config = dict(
    model='contrastive image-text model',
    dataset='rendered scenes of coloured solids on a plain floor',
    train_examples=195000,
    image_size=64,
    crop_scale_min=0.8,
    horizontal_flip=False,
    rotation_deg=5,
    tokenizer='word',
    vocab_size=63,
    loss='softmax',
    embed_dim=256,
    encoder_arch='repvgg',
    encoder_norm='batchnorm',
    encoder_activation='leaky_relu',
    encoder_depths=[4, 8, 4],
    encoder_kernel_size=3,
    encoder_stem='deep',
    encoder_widths=[48, 64, 96],
    text_encoder_causal=True,
    text_encoder_width=256,
    text_encoder_layers=8,
    text_encoder_norm='layernorm',
    text_encoder_norm_position='pre',
    text_encoder_activation='swiglu',
    text_encoder_mlp_ratio=4,
    text_encoder_head_dim=32,
    text_encoder_fused_qkv=True,
    text_encoder_bias='none',
    text_encoder_qk_norm=False,
    text_encoder_parallel_block=False,
    text_encoder_inner_norm=False,
    text_encoder_drop_path=0.1,
    text_encoder_positions='rope',
    init='torch_default',
    residual_init='none',
    optimizer='adamw',
    lr=0.0017,
    beta1=0.9,
    beta2=0.99,
    eps=1e-08,
    steps=13300,
    batch_size=512,
    epochs=34.9,
    lr_schedule='linear',
    final_lr_fraction=0,
    warmup_steps=1330,
    weight_decay=0.1,
)
Rows from block 5 of the text encoder, named by matrix and row number. Rows with one number belong to one neuron. Each number is 50 + 15 x the weight over its row's rms, rounded and kept within 0 to 99. All counts start at 0.
# gate: MLP gate (text_encoder.blocks.5.mlp.gate.weight, 1024x256), inputs 172-255
# fc1: MLP up (text_encoder.blocks.5.mlp.fc1.weight, 1024x256), inputs 172-255
# fc2: MLP down (text_encoder.blocks.5.mlp.fc2.weight, 256x1024, transposed), outputs 172-255
gate.703:48 36 38 43 50 44 57 60 07 41 25 15 45 71 50 48 75 48 51 43 43 38 72 45 46 72 25 10 52 63 57 39 49 29 64 45 51 49 51 69 47 84 39 51 31 38 52 70 39 51 27 45 58 43 32 32 44 52 47 66 34 69 81 04 49 34 64 46 54 59 48 40 53 62 63 64 53 26 77 47 54 57 61 59
gate.704:37 39 68 56 40 67 40 58 58 65 38 35 79 48 69 53 55 39 47 70 42 56 32 27 78 63 44 51 46 85 34 40 47 62 43 27 59 44 60 58 67 46 77 43 63 37 43 46 75 39 50 29 46 38 38 35 57 56 72 39 38 66 57 21 64 43 52 22 55 48 54 51 53 48 22 62 72 50 43 66 59 05 53 73
gate.705:25 47 28 21 33 48 43 48 34 82 53 18 38 32 51 43 47 28 60 35 97 41 53 34 77 54 62 28 61 42 26 54 25 18 32 65 40 63 43 35 75 40 38 73 58 52 62 69 62 30 51 54 32 63 47 31 37 33 20 58 57 47 65 40 56 48 47 26 42 49 58 51 78 73 69 63 57 68 38 39 50 64 47 55
gate.706:22 39 64 25 38 70 49 49 43 66 54 40 62 46 43 56 85 60 56 50 62 49 54 38 75 45 44 52 48 68 31 56 44 64 28 50 56 38 58 62 63 33 75 46 53 53 45 82 53 58 42 33 47 41 27 59 58 68 70 47 35 51 68 35 40 55 72 09 53 55 52 60 32 24 41 54 64 64 31 48 59 09 44 81
gate.707:25 45 24 46 41 49 35 32 21 51 49 32 44 37 48 32 64 38 43 54 59 10 61 27 76 81 47 03 67 77 56 67 21 26 50 55 62 62 54 57 37 51 55 64 51 48 59 67 43 59 49 73 47 35 66 03 52 48 45 66 47 46 61 44 61 57 48 44 33 52 63 54 83 42 48 69 65 47 40 75 51 62 47 46
gate.708:30 50 54 60 55 85 47 77 63 49 64 58 33 54 70 36 55 65 68 64 52 58 43 52 86 59 62 43 51 53 16 78 39 22 41 77 53 46 54 36 58 43 62 60 92 58 48 58 51 48 45 42 75 40 71 10 45 46 54 45 51 48 48 68 40 36 42 38 36 36 70 71 47 27 30 49 29 22 45 52 63 22 45 79
gate.709:50 18 15 16 67 50 43 93 16 59 40 63 37 41 49 39 67 24 61 47 55 54 47 60 87 55 57 57 44 48 43 52 66 43 39 73 70 42 32 21 45 45 53 80 53 73 43 83 38 45 29 82 39 46 41 51 54 60 23 57 41 54 51 39 47 47 58 50 38 51 50 22 79 42 64 86 57 61 49 47 52 46 40 53
gate.710:55 68 27 76 52 47 41 44 60 55 29 30 61 51 36 57 57 57 27 47 58 76 27 39 70 58 36 52 64 68 61 43 35 49 61 50 56 63 68 47 45 50 45 60 74 27 52 21 86 53 50 40 32 43 54 51 45 51 64 40 25 79 69 24 39 68 43 38 47 60 70 44 43 16 53 48 54 46 31 37 39 34 25 38
gate.711:31 56 62 34 13 68 71 61 54 77 76 29 46 51 34 22 44 55 50 45 65 30 47 26 71 56 25 31 53 75 49 51 42 31 67 51 26 67 53 46 74 39 40 62 48 70 45 72 45 45 21 56 56 36 36 30 34 01 54 59 52 39 69 42 61 53 61 28 63 42 70 67 77 52 54 55 51 53 38 36 73 42 38 46
gate.712:24 49 22 44 53 62 52 61 49 58 69 35 40 43 23 51 39 52 66 59 64 46 53 37 67 41 37 33 69 72 29 44 32 22 45 56 51 70 39 47 49 49 32 88 49 48 53 56 48 46 54 62 51 51 55 16 25 19 69 35 51 45 59 35 71 61 39 47 71 41 69 51 76 52 55 77 25 62 52 39 59 56 64 54
gate.713:41 38 37 46 67 56 39 48 49 58 25 48 19 39 44 48 35 59 54 46 35 56 61 50 58 72 56 22 57 51 33 49 12 42 32 60 76 51 44 23 39 47 33 61 58 29 46 45 66 36 50 39 46 58 77 28 60 54 37 52 47 44 69 43 38 42 28 11 42 33 58 36 42 32 42 81 55 53 48 48 55 58 53 57
gate.714:23 35 24 03 64 49 42 59 39 58 37 59 64 47 52 49 73 50 74 30 86 58 75 46 65 56 41 45 67 65 50 42 42 23 32 86 49 53 57 48 52 59 57 66 41 50 39 75 60 56 35 81 46 45 39 41 29 46 42 32 64 65 83 39 65 78 39 30 26 50 62 40 57 55 43 44 34 54 29 61 44 47 53 74
gate.715:66 43 40 26 62 32 52 61 39 60 37 65 46 60 54 27 69 36 54 62 58 16 59 30 50 82 66 45 60 60 49 61 40 56 51 43 53 40 61 61 60 58 48 82 53 64 56 58 50 29 22 61 55 24 27 17 68 23 35 55 22 67 65 47 60 60 36 32 52 72 70 47 74 62 37 64 32 35 54 75 52 47 56 48
gate.716:38 46 47 50 26 63 50 48 44 57 47 56 37 46 45 54 48 78 42 45 33 40 78 39 47 80 51 15 37 84 45 24 71 16 55 55 23 57 49 65 37 47 51 34 45 50 36 46 52 60 54 38 79 43 51 51 40 34 62 68 71 36 91 58 63 33 41 48 42 57 62 38 41 39 48 37 60 36 77 35 55 33 27 63
gate.717:61 70 72 39 44 54 46 37 47 48 56 56 48 50 19 24 70 62 43 52 56 26 42 61 91 61 38 44 57 63 45 58 64 52 70 59 39 56 42 31 67 59 75 62 49 66 67 55 81 34 10 56 42 60 48 50 51 39 29 51 50 86 69 45 53 74 43 43 57 20 73 71 48 39 33 59 64 45 28 52 66 31 66 45
gate.718:56 67 63 17 49 47 55 51 39 68 47 71 41 29 77 05 48 61 59 46 49 27 49 30 51 52 37 41 44 79 41 46 52 61 55 43 47 46 36 53 54 26 62 62 40 48 59 59 62 45 34 44 48 43 49 35 37 37 57 56 57 59 60 47 30 29 42 38 86 23 75 43 47 59 29 37 43 51 40 46 35 53 57 46
gate.719:62 42 53 47 55 39 69 50 49 46 40 58 44 70 17 48 87 41 44 69 54 32 52 18 63 60 62 20 58 71 56 65 37 61 46 28 75 33 46 51 61 52 61 60 53 66 80 61 54 26 35 55 50 28 29 27 67 42 42 38 11 69 50 54 45 37 33 33 66 50 60 62 59 40 35 72 50 40 47 69 45 34 56 48
gate.720:14 45 26 31 30 49 55 44 59 60 65 40 43 63 34 51 51 54 84 38 62 29 64 45 71 60 51 37 69 74 35 40 30 30 42 67 44 54 44 39 53 58 33 86 69 53 35 68 44 42 29 51 55 62 41 20 34 24 52 55 53 45 82 41 71 54 57 45 47 55 67 39 60 62 44 72 47 41 60 33 57 44 56 48
gate.721:35 60 55 43 44 51 37 51 21 70 65 29 38 34 80 31 55 26 46 44 47 46 60 57 67 69 50 49 46 28 53 62 43 38 45 37 49 68 73 35 54 50 57 61 45 16 59 48 49 41 36 63 55 39 55 53 28 49 23 51 73 37 32 37 44 52 49 35 22 43 44 34 59 55 45 53 70 47 55 53 37 48 34 49
gate.722:51 34 50 40 57 63 50 75 49 61 30 44 48 39 33 18 67 55 62 41 51 63 50 49 86 63 48 44 56 56 34 34 43 40 42 48 51 42 45 55 58 46 41 60 68 62 46 44 65 36 31 57 39 46 55 31 61 48 53 59 15 63 68 08 36 55 65 50 50 44 49 33 54 13 48 94 63 44 57 60 55 31 45 84
gate.723:40 55 64 49 38 62 50 36 59 63 59 43 73 69 54 68 45 34 52 74 52 64 51 43 49 56 34 57 84 96 57 45 25 35 81 31 53 51 52 54 67 54 65 62 62 36 58 35 79 51 39 51 66 50 38 35 56 28 37 38 55 53 58 50 61 60 40 55 46 32 43 60 64 70 27 58 57 40 74 63 65 34 51 42
gate.724:20 36 57 26 25 51 52 57 37 54 61 58 58 53 49 29 64 56 58 33 70 79 58 68 35 41 27 21 74 41 56 78 34 28 71 68 50 25 62 33 45 09 32 59 46 63 51 56 47 66 21 49 57 58 61 43 22 36 23 52 62 42 65 55 39 53 63 46 40 59 51 58 59 55 61 67 21 33 62 35 43 63 42 51
gate.725:46 50 61 35 55 51 61 40 37 44 62 55 70 61 17 27 81 52 55 24 63 22 51 27 48 39 29 26 45 72 52 33 49 44 49 51 48 34 25 70 66 44 50 53 22 70 65 81 48 32 39 43 56 38 24 46 52 38 40 66 50 56 80 37 56 59 69 33 55 57 70 60 75 62 46 63 30 21 30 43 54 55 48 48
gate.726:55 35 42 47 48 40 65 52 33 57 35 17 52 58 46 39 46 39 43 42 71 55 71 46 42 49 15 48 43 54 55 44 44 45 77 55 52 36 74 59 58 50 39 55 49 21 52 49 45 66 21 48 35 41 16 47 55 22 33 51 51 74 59 36 59 37 73 32 44 63 22 42 57 64 62 51 42 28 68 35 39 56 22 59
gate.727:33 33 61 41 23 62 38 37 53 92 50 43 45 40 45 53 53 61 50 60 51 75 66 59 76 46 24 55 75 64 70 51 55 69 58 53 38 46 72 49 61 39 50 48 13 56 52 48 75 43 32 43 38 55 39 54 36 47 60 46 35 57 70 44 49 40 47 33 33 18 50 49 58 39 31 57 80 48 54 44 43 22 32 57
gate.728:35 08 53 36 65 42 53 33 46 20 60 55 66 73 63 39 80 27 70 56 50 72 58 61 41 49 41 51 58 70 50 67 37 56 60 44 81 16 40 46 51 58 45 63 65 28 54 49 49 25 08 50 50 63 19 34 50 56 39 50 49 48 59 59 38 44 54 64 50 55 45 49 62 64 53 70 24 59 65 55 43 55 63 60
fc1.703:36 65 43 61 07 38 43 65 62 38 48 55 14 53 48 63 36 78 28 41 55 33 49 51 59 53 59 35 64 39 63 57 61 30 60 64 28 52 44 52 45 59 37 73 43 70 43 36 62 55 60 53 54 64 88 45 40 37 83 58 80 38 56 47 57 48 37 39 44 46 48 43 50 35 32 46 47 25 76 32 61 50 48 40
fc1.704:74 69 31 46 52 53 52 53 53 51 61 58 25 46 36 52 33 63 50 46 50 36 55 76 28 50 54 42 47 36 63 61 58 49 54 68 47 59 42 39 22 47 38 54 37 54 51 55 42 60 32 73 54 52 45 61 50 53 51 54 67 37 47 77 24 47 38 74 57 36 56 43 40 46 64 34 45 65 56 40 43 79 49 34
fc1.705:57 40 33 50 43 38 47 35 57 67 57 47 62 54 41 73 67 52 46 57 56 62 41 55 36 36 41 58 68 70 61 53 38 55 48 64 63 36 58 53 26 20 49 26 85 45 14 47 38 66 40 56 61 46 64 37 71 67 57 61 36 40 47 32 42 47 34 55 40 45 29 64 39 52 56 59 40 26 84 68 60 36 43 45
fc1.706:59 47 53 41 46 55 77 59 75 59 60 69 49 47 33 51 31 64 39 52 20 53 60 39 42 44 62 55 42 56 54 65 73 65 53 37 31 54 11 55 43 58 49 30 25 63 52 50 40 45 31 30 55 54 42 45 37 41 77 35 60 30 72 58 51 26 63 37 70 56 83 44 24 41 34 38 67 60 33 56 54 63 50 39
fc1.707:57 25 41 65 31 51 23 41 24 49 52 25 54 42 41 55 54 38 28 77 43 45 56 71 51 47 53 54 57 61 67 44 65 58 75 25 32 50 68 59 53 62 59 44 26 47 66 38 30 42 48 62 33 39 23 55 74 54 37 75 50 47 36 68 38 47 78 80 25 39 32 50 67 44 58 38 97 45 91 49 48 35 35 39
fc1.708:49 69 57 61 64 59 38 25 76 63 59 62 42 71 58 65 61 70 63 80 27 42 32 66 61 41 55 67 56 58 43 15 39 40 54 42 58 43 66 41 47 47 18 53 75 40 37 44 55 59 51 29 71 47 38 36 63 64 68 74 32 50 50 44 43 47 24 41 75 49 53 58 52 37 17 55 34 42 51 74 40 57 60 52
fc1.709:55 52 54 67 65 39 33 47 47 40 50 75 02 55 45 37 28 44 44 62 33 33 38 75 72 51 60 58 56 57 38 54 62 85 39 69 42 70 55 52 46 46 39 54 59 45 17 57 29 43 37 67 36 29 30 53 60 62 50 99 50 33 53 31 09 58 52 69 38 39 63 32 63 76 34 47 30 60 35 54 46 54 66 52
fc1.710:42 49 44 54 66 67 61 79 68 77 22 41 54 53 29 65 54 73 69 61 66 41 69 36 33 46 76 39 45 31 49 73 46 39 44 43 69 28 59 57 61 58 56 39 47 47 93 79 40 46 68 35 53 46 59 56 40 37 51 38 34 45 52 30 39 39 46 41 49 63 57 70 55 23 54 52 64 00 57 68 40 33 63 70
fc1.711:57 63 47 24 53 32 50 59 42 58 38 40 28 44 75 66 34 55 59 52 39 63 59 69 38 43 62 47 65 34 45 51 30 48 65 68 44 58 12 30 26 46 48 70 49 69 53 53 67 48 55 57 68 46 54 56 31 57 59 04 55 71 43 49 53 64 35 66 61 57 63 45 42 37 73 55 59 61 70 24 63 62 34 59
fc1.712:56 68 53 64 54 44 65 40 67 38 67 65 61 60 43 62 45 56 37 58 46 35 35 29 32 41 44 48 57 74 70 37 77 30 65 50 20 64 14 57 45 48 41 43 25 60 45 59 44 54 76 70 79 49 65 60 27 35 44 39 57 44 31 16 66 54 52 90 66 70 44 50 72 48 66 38 22 40 64 42 48 68 55 31
fc1.713:46 37 53 47 42 64 49 28 39 59 41 56 45 30 58 51 47 53 55 43 51 77 79 25 18 51 59 15 52 14 53 78 34 53 35 48 44 53 51 40 38 39 47 41 13 27 70 33 64 36 54 45 43 59 83 33 35 43 41 32 35 61 43 40 43 52 43 32 35 54 41 41 30 33 42 51 46 47 51 41 38 55 53 51
fc1.714:52 51 51 78 60 30 51 59 30 53 68 42 11 57 53 48 55 55 59 81 34 44 48 55 42 40 54 40 39 36 38 58 53 63 49 52 48 63 76 58 39 57 32 24 51 53 41 57 04 52 51 36 69 23 21 64 41 55 47 86 50 30 25 58 31 50 70 73 60 74 15 52 22 78 56 53 40 38 73 40 55 49 50 56
fc1.715:30 44 45 47 40 83 64 51 47 70 44 17 61 43 51 49 39 56 61 52 59 73 51 45 69 36 30 30 62 46 25 10 23 24 48 47 65 60 39 48 50 46 42 36 55 22 61 45 49 58 46 34 40 50 42 47 32 61 68 35 57 62 55 49 56 30 64 43 59 35 38 49 30 53 77 55 50 57 56 18 69 50 26 56
fc1.716:47 40 60 52 35 46 38 38 80 72 17 43 44 51 49 63 19 57 33 75 39 50 62 22 36 59 37 81 50 72 64 49 58 70 59 25 23 66 59 69 47 49 58 53 57 58 37 47 37 64 66 57 56 11 61 40 49 26 65 61 38 53 42 71 79 32 54 34 63 27 59 37 74 28 23 52 59 58 46 57 52 35 45 31
fc1.717:43 71 59 37 45 72 94 14 58 61 70 45 34 30 73 58 58 38 48 41 50 48 76 43 28 58 56 45 51 47 55 52 35 71 25 57 68 40 35 51 40 49 73 42 51 47 57 72 29 37 36 25 46 51 47 41 40 65 49 33 40 52 57 43 29 45 66 47 55 82 44 76 24 49 60 60 57 21 28 44 65 40 28 66
fc1.718:48 39 70 39 64 58 58 62 37 51 76 56 71 59 70 28 73 44 50 62 64 46 70 40 52 54 45 30 54 27 39 84 36 38 48 56 41 41 61 39 75 62 50 60 26 39 92 64 30 39 52 50 73 30 46 47 53 38 39 32 55 39 29 65 59 23 47 44 26 42 49 71 56 33 71 47 34 41 52 38 42 64 40 58
fc1.719:73 55 43 64 52 45 44 35 73 45 33 63 47 51 44 60 61 53 31 66 39 23 40 37 40 68 83 40 32 60 59 63 58 66 41 36 47 20 51 63 65 37 70 44 58 65 60 39 58 21 68 63 56 49 66 46 82 55 55 54 37 49 31 53 40 24 22 55 49 52 47 52 49 17 44 48 58 54 59 86 32 37 62 36
fc1.720:21 32 40 42 45 57 56 26 63 43 56 63 77 44 13 62 38 55 58 46 48 49 59 34 66 44 57 51 54 62 34 37 61 38 37 51 26 48 35 45 50 51 39 36 61 29 51 52 71 43 50 57 57 59 60 55 44 45 57 51 50 32 48 41 63 43 46 79 50 40 67 45 63 46 54 48 59 56 45 34 35 54 62 48
fc1.721:57 18 55 35 53 52 56 54 45 99 35 28 41 55 62 59 73 52 73 48 52 59 63 54 46 45 55 92 45 72 40 41 79 62 21 44 40 43 69 58 44 42 49 41 43 50 41 60 47 45 58 33 41 32 24 65 50 50 64 60 27 56 51 55 32 19 70 53 55 38 59 39 30 50 35 61 88 22 63 45 31 21 22 81
fc1.722:56 51 39 22 51 44 69 51 74 56 64 69 48 56 69 69 37 74 38 51 42 50 70 56 00 39 69 17 48 28 65 63 65 43 53 42 45 56 52 67 47 70 34 42 29 63 60 41 37 56 56 31 61 45 54 66 45 38 57 60 70 34 55 60 33 38 53 48 40 71 60 52 24 57 59 23 44 48 34 38 47 67 37 41
fc1.723:25 51 52 48 21 48 32 26 41 74 38 49 63 55 35 55 42 73 46 38 44 69 48 28 51 50 58 54 79 41 43 60 25 44 56 48 42 52 68 59 78 33 18 45 70 69 34 18 90 47 55 48 62 43 80 62 61 26 50 41 45 40 69 49 68 60 29 18 24 58 45 31 35 70 53 46 77 56 50 38 53 53 48 33
fc1.724:15 52 68 50 33 61 52 33 49 45 77 64 76 49 54 51 66 58 48 50 43 71 47 74 23 24 36 40 48 44 54 66 59 38 66 57 37 23 51 25 54 27 51 44 49 56 48 48 53 60 38 27 67 75 56 57 29 47 30 61 79 38 48 49 22 34 63 63 44 78 43 69 43 49 80 39 37 46 52 39 48 61 49 49
fc1.725:78 50 60 41 48 60 39 54 12 34 44 42 65 55 41 29 56 33 37 40 55 48 41 58 61 39 36 39 51 56 45 43 40 33 70 51 54 28 16 35 56 56 52 70 33 64 72 74 34 58 34 51 31 62 27 59 69 68 38 23 44 76 44 48 73 37 52 50 73 55 50 48 64 28 80 78 50 59 72 30 55 51 44 46
fc1.726:53 40 47 26 44 55 40 58 34 24 59 19 76 41 10 19 82 44 37 39 49 34 58 41 31 38 17 41 47 54 53 34 48 32 57 43 42 41 30 46 79 62 62 67 29 40 85 40 73 47 39 85 47 66 65 56 54 37 40 21 46 67 66 38 62 58 49 52 59 65 68 56 58 15 60 56 66 30 33 48 35 62 56 54
fc1.727:20 47 65 68 10 45 44 45 76 55 36 45 46 49 55 88 26 78 26 47 31 53 64 29 26 52 46 74 41 62 66 41 56 72 52 53 14 57 75 83 74 65 42 46 50 44 31 39 60 66 46 32 66 34 31 68 47 33 76 50 69 43 71 49 79 58 53 44 34 49 32 32 34 69 53 21 51 28 69 25 61 29 33 42
fc1.728:68 56 42 43 99 56 75 73 32 57 52 54 52 40 65 48 40 41 63 57 62 55 28 52 52 39 59 44 66 36 38 55 49 23 60 50 92 57 58 57 42 54 38 32 42 28 50 51 36 37 64 63 79 43 63 63 26 66 29 33 51 50 27 42 27 62 54 49 64 68 47 72 50 59 58 43 22 59 43 54 52 65 61 49
fc2.703:55 27 43 77 55 62 52 61 42 46 47 23 33 61 29 52 79 20 62 47 31 59 68 45 76 48 33 28 62 28 50 33 24 72 60 47 48 55 24 48 46 63 36 49 58 77 57 68 31 45 52 41 39 38 18 42 52 55 71 58 13 55 70 43 57 32 71 45 40 56 43 27 44 38 43 46 56 67 57 16 69 46 42 58
fc2.704:36 55 36 39 41 29 62 63 63 74 58 57 40 38 48 71 25 75 51 43 43 51 56 58 36 38 53 58 57 34 49 60 50 49 22 77 43 55 33 51 34 37 34 54 73 69 00 52 12 61 31 53 77 59 83 73 46 58 64 47 69 29 50 62 72 64 62 69 58 65 38 53 26 49 69 88 54 54 55 44 66 73 30 34
fc2.705:39 70 61 68 22 46 51 52 31 49 85 50 67 74 25 29 47 65 48 65 34 48 54 67 47 40 34 53 39 64 57 62 48 61 61 38 44 23 51 53 54 39 35 44 40 54 55 31 33 63 10 40 68 47 35 44 64 40 59 86 64 40 60 70 42 58 64 94 72 60 58 64 32 47 87 68 48 50 61 52 50 69 35 44
fc2.706:41 59 44 15 52 36 31 42 69 67 48 51 15 39 79 55 44 50 60 44 68 55 67 53 14 32 47 69 60 28 46 58 17 47 54 65 49 63 39 52 46 45 45 92 60 29 53 54 41 68 49 58 58 61 65 71 49 53 56 32 57 61 46 75 66 70 44 32 66 44 45 43 62 60 29 76 35 40 63 39 50 60 58 43
fc2.707:26 45 40 59 60 42 50 54 60 67 47 53 74 41 54 60 67 37 67 63 64 47 46 56 14 37 45 71 70 56 38 37 42 40 57 60 70 48 54 67 78 33 46 65 76 63 53 61 61 60 37 48 49 67 53 45 52 63 49 46 32 61 41 62 64 68 36 50 55 89 33 53 68 52 62 57 43 37 35 61 64 55 65 44
fc2.708:47 50 37 42 49 69 51 35 25 34 78 29 51 37 39 24 68 31 60 46 61 39 38 46 67 51 58 53 54 39 58 85 41 58 59 71 63 48 49 33 57 58 49 75 44 42 74 69 41 39 48 67 39 43 52 46 44 45 49 32 34 59 30 29 47 34 66 59 61 64 67 54 78 28 56 69 39 39 41 33 66 47 37 56
fc2.709:55 64 54 47 56 96 46 53 74 49 71 64 62 39 59 52 28 73 71 66 51 55 37 66 27 39 59 73 53 35 38 47 18 36 61 49 69 49 60 34 77 49 54 56 99 36 57 59 55 61 39 38 51 64 51 20 55 47 56 48 39 59 44 77 34 70 43 42 37 54 51 45 56 57 55 61 23 29 39 57 69 46 47 55
fc2.710:65 41 39 55 69 21 34 44 92 52 43 57 08 38 68 13 67 47 49 31 46 34 47 66 49 47 59 68 60 71 09 44 52 52 27 63 64 42 23 63 33 53 32 48 67 77 47 45 18 49 52 48 30 55 38 23 67 47 52 72 55 54 60 92 49 74 33 41 56 27 51 51 54 71 21 64 47 39 34 74 42 42 54 45
fc2.711:58 48 41 34 49 61 63 50 50 55 19 26 33 42 35 71 60 62 72 18 60 45 61 46 70 47 45 19 50 39 43 34 55 60 37 75 48 63 29 34 47 54 37 53 53 62 58 39 73 43 52 55 35 63 66 53 40 41 67 53 57 62 81 19 59 42 39 52 52 50 49 18 30 59 21 59 47 43 38 21 51 64 46 44
fc2.712:63 59 76 76 34 59 45 60 44 49 53 68 57 58 67 29 41 37 31 51 44 48 46 33 57 59 15 39 38 84 42 43 36 61 51 36 51 56 32 48 67 65 57 40 44 45 69 39 47 66 10 36 40 46 25 50 58 63 54 43 79 69 68 83 69 56 56 46 55 25 39 67 45 74 67 57 61 54 39 37 64 51 34 48
fc2.713:32 36 53 01 46 29 43 37 31 35 41 74 45 38 58 57 45 65 50 70 39 43 55 68 29 50 52 56 64 41 53 62 73 48 76 55 35 42 56 61 51 78 52 47 43 29 51 60 28 43 69 54 76 53 67 67 30 46 51 57 51 16 48 59 32 38 38 65 33 51 29 28 83 54 63 19 45 42 68 62 38 39 63 42
fc2.714:50 20 34 39 57 66 27 32 51 40 28 33 27 63 44 61 58 63 65 30 49 49 56 71 45 46 39 39 52 72 60 65 35 31 65 83 51 53 42 18 62 59 37 72 72 58 47 48 48 54 45 54 33 73 57 32 59 34 38 49 61 57 57 71 48 55 32 42 47 35 57 20 67 47 45 54 33 86 37 60 56 49 59 46
fc2.715:59 48 25 58 53 53 34 23 40 18 36 46 30 71 32 49 55 28 46 62 45 44 53 53 91 56 53 33 40 72 69 69 43 61 60 62 39 47 56 27 32 66 66 62 51 42 58 54 56 41 42 70 32 42 53 21 52 50 49 77 42 61 61 24 57 36 50 59 52 33 62 59 61 30 06 62 50 61 65 53 43 28 81 47
fc2.716:68 45 45 68 49 42 46 63 53 33 28 38 38 37 48 35 24 40 69 22 60 65 22 56 51 36 65 69 62 72 59 45 68 65 58 39 80 58 55 72 45 62 37 61 71 23 50 22 74 28 80 59 17 79 53 56 51 62 54 35 38 50 33 70 34 53 55 57 63 29 61 33 61 71 35 50 61 78 41 56 35 44 68 38
fc2.717:47 77 38 37 44 77 44 65 56 46 67 47 60 29 52 57 39 55 46 65 54 38 53 37 59 54 34 46 32 43 52 49 43 62 34 48 35 78 15 45 78 80 67 82 39 42 85 35 58 47 35 14 34 74 56 28 40 44 76 23 65 55 60 36 82 46 57 67 56 17 68 57 54 45 53 60 62 53 12 33 80 54 79 36
fc2.718:44 38 31 29 50 52 46 21 52 52 46 41 65 47 52 70 86 29 38 49 68 42 58 41 29 35 68 30 44 68 48 32 63 51 56 37 60 40 58 67 46 49 75 45 17 55 68 59 64 34 60 66 55 52 32 63 44 64 38 53 34 57 53 31 27 35 56 52 51 38 57 48 52 47 45 44 65 24 53 82 16 44 72 63
fc2.719:35 42 51 71 51 41 50 43 55 60 88 53 61 49 71 49 45 54 35 66 32 60 41 74 18 48 25 70 55 62 46 37 74 52 43 36 55 69 48 47 39 53 44 29 55 36 12 49 32 68 44 56 78 54 20 82 45 70 51 44 64 32 41 79 40 67 62 80 32 56 45 29 45 74 77 49 65 59 57 64 49 53 28 51
fc2.720:48 68 62 99 38 36 27 53 56 66 46 41 61 50 66 69 45 49 30 67 31 60 36 75 27 69 39 47 56 54 61 55 74 63 67 50 46 41 37 44 35 27 58 33 78 72 22 34 51 65 62 57 39 53 44 48 63 62 59 49 62 58 29 81 53 34 39 60 43 42 41 44 49 47 57 39 57 57 69 49 62 40 45 44
fc2.721:37 56 64 56 32 49 34 39 52 56 62 54 34 56 50 56 55 42 18 68 39 39 51 65 74 55 42 50 65 61 66 67 51 72 54 59 32 28 63 44 52 37 69 51 48 49 39 77 29 51 28 59 51 49 30 72 52 73 33 58 66 50 54 35 41 39 49 47 28 50 32 55 58 39 40 50 60 51 65 65 66 21 38 35
fc2.722:45 71 32 14 40 48 64 83 77 69 38 56 42 35 64 57 24 65 53 37 46 36 49 47 39 56 49 53 47 58 70 39 32 42 52 59 44 68 00 62 36 63 42 86 59 61 51 66 31 69 46 54 60 59 42 73 51 42 70 14 66 47 49 26 70 54 59 63 68 55 48 46 42 52 80 62 60 86 41 28 51 56 48 46
fc2.723:42 69 51 68 52 48 54 56 67 72 30 42 61 46 62 53 55 74 47 59 66 50 31 43 50 43 16 57 60 43 46 44 59 37 41 48 27 39 59 56 68 61 50 56 47 75 35 39 63 52 79 40 37 36 52 42 35 38 55 64 64 58 52 48 58 33 40 42 31 20 31 45 86 52 35 18 38 34 43 68 47 54 62 49
fc2.724:81 53 32 69 68 56 51 38 49 44 45 46 47 51 69 62 38 50 33 56 34 38 48 43 21 81 44 53 33 44 43 54 77 48 40 62 65 52 35 47 25 69 71 28 66 58 40 40 46 53 40 62 47 38 44 29 73 53 65 41 48 71 45 79 59 60 41 80 48 46 64 63 26 48 73 45 70 61 40 64 73 51 27 59
fc2.725:33 39 40 46 42 31 11 61 27 58 45 48 76 18 38 54 52 69 54 59 78 55 34 30 73 36 59 32 71 46 34 19 62 48 52 43 51 53 58 74 51 43 46 50 44 63 45 43 62 37 73 54 43 56 64 44 34 56 56 57 44 52 50 47 52 45 50 48 58 51 53 58 59 55 48 47 73 52 49 72 27 45 72 39
fc2.726:63 30 69 32 64 34 48 61 68 54 41 60 63 53 53 65 45 61 68 51 54 55 60 62 29 34 43 55 52 28 30 59 55 51 42 48 49 76 42 63 34 44 49 41 63 73 18 65 38 54 64 70 59 40 80 63 60 48 70 46 33 38 19 78 57 72 55 68 43 42 67 55 43 28 25 55 42 53 40 64 54 60 62 37
fc2.727:63 37 56 57 61 51 34 55 54 31 57 64 63 66 61 41 40 38 48 22 60 64 49 59 23 53 52 50 53 49 46 82 48 40 44 57 61 27 31 56 59 55 45 64 84 59 40 46 36 48 38 62 63 58 67 54 65 49 32 19 56 52 25 87 53 75 43 59 51 73 57 54 53 51 79 73 24 80 41 62 53 56 45 46
fc2.728:64 48 47 66 51 50 44 33 47 53 68 37 31 70 17 36 24 56 54 46 55 46 46 57 34 46 65 44 57 61 39 53 37 60 43 40 74 50 76 52 41 49 28 31 59 36 46 43 50 31 34 81 53 48 41 31 72 43 47 62 27 40 48 80 18 63 50 37 65 34 73 50 39 58 68 67 62 74 51 75 27 64 25 59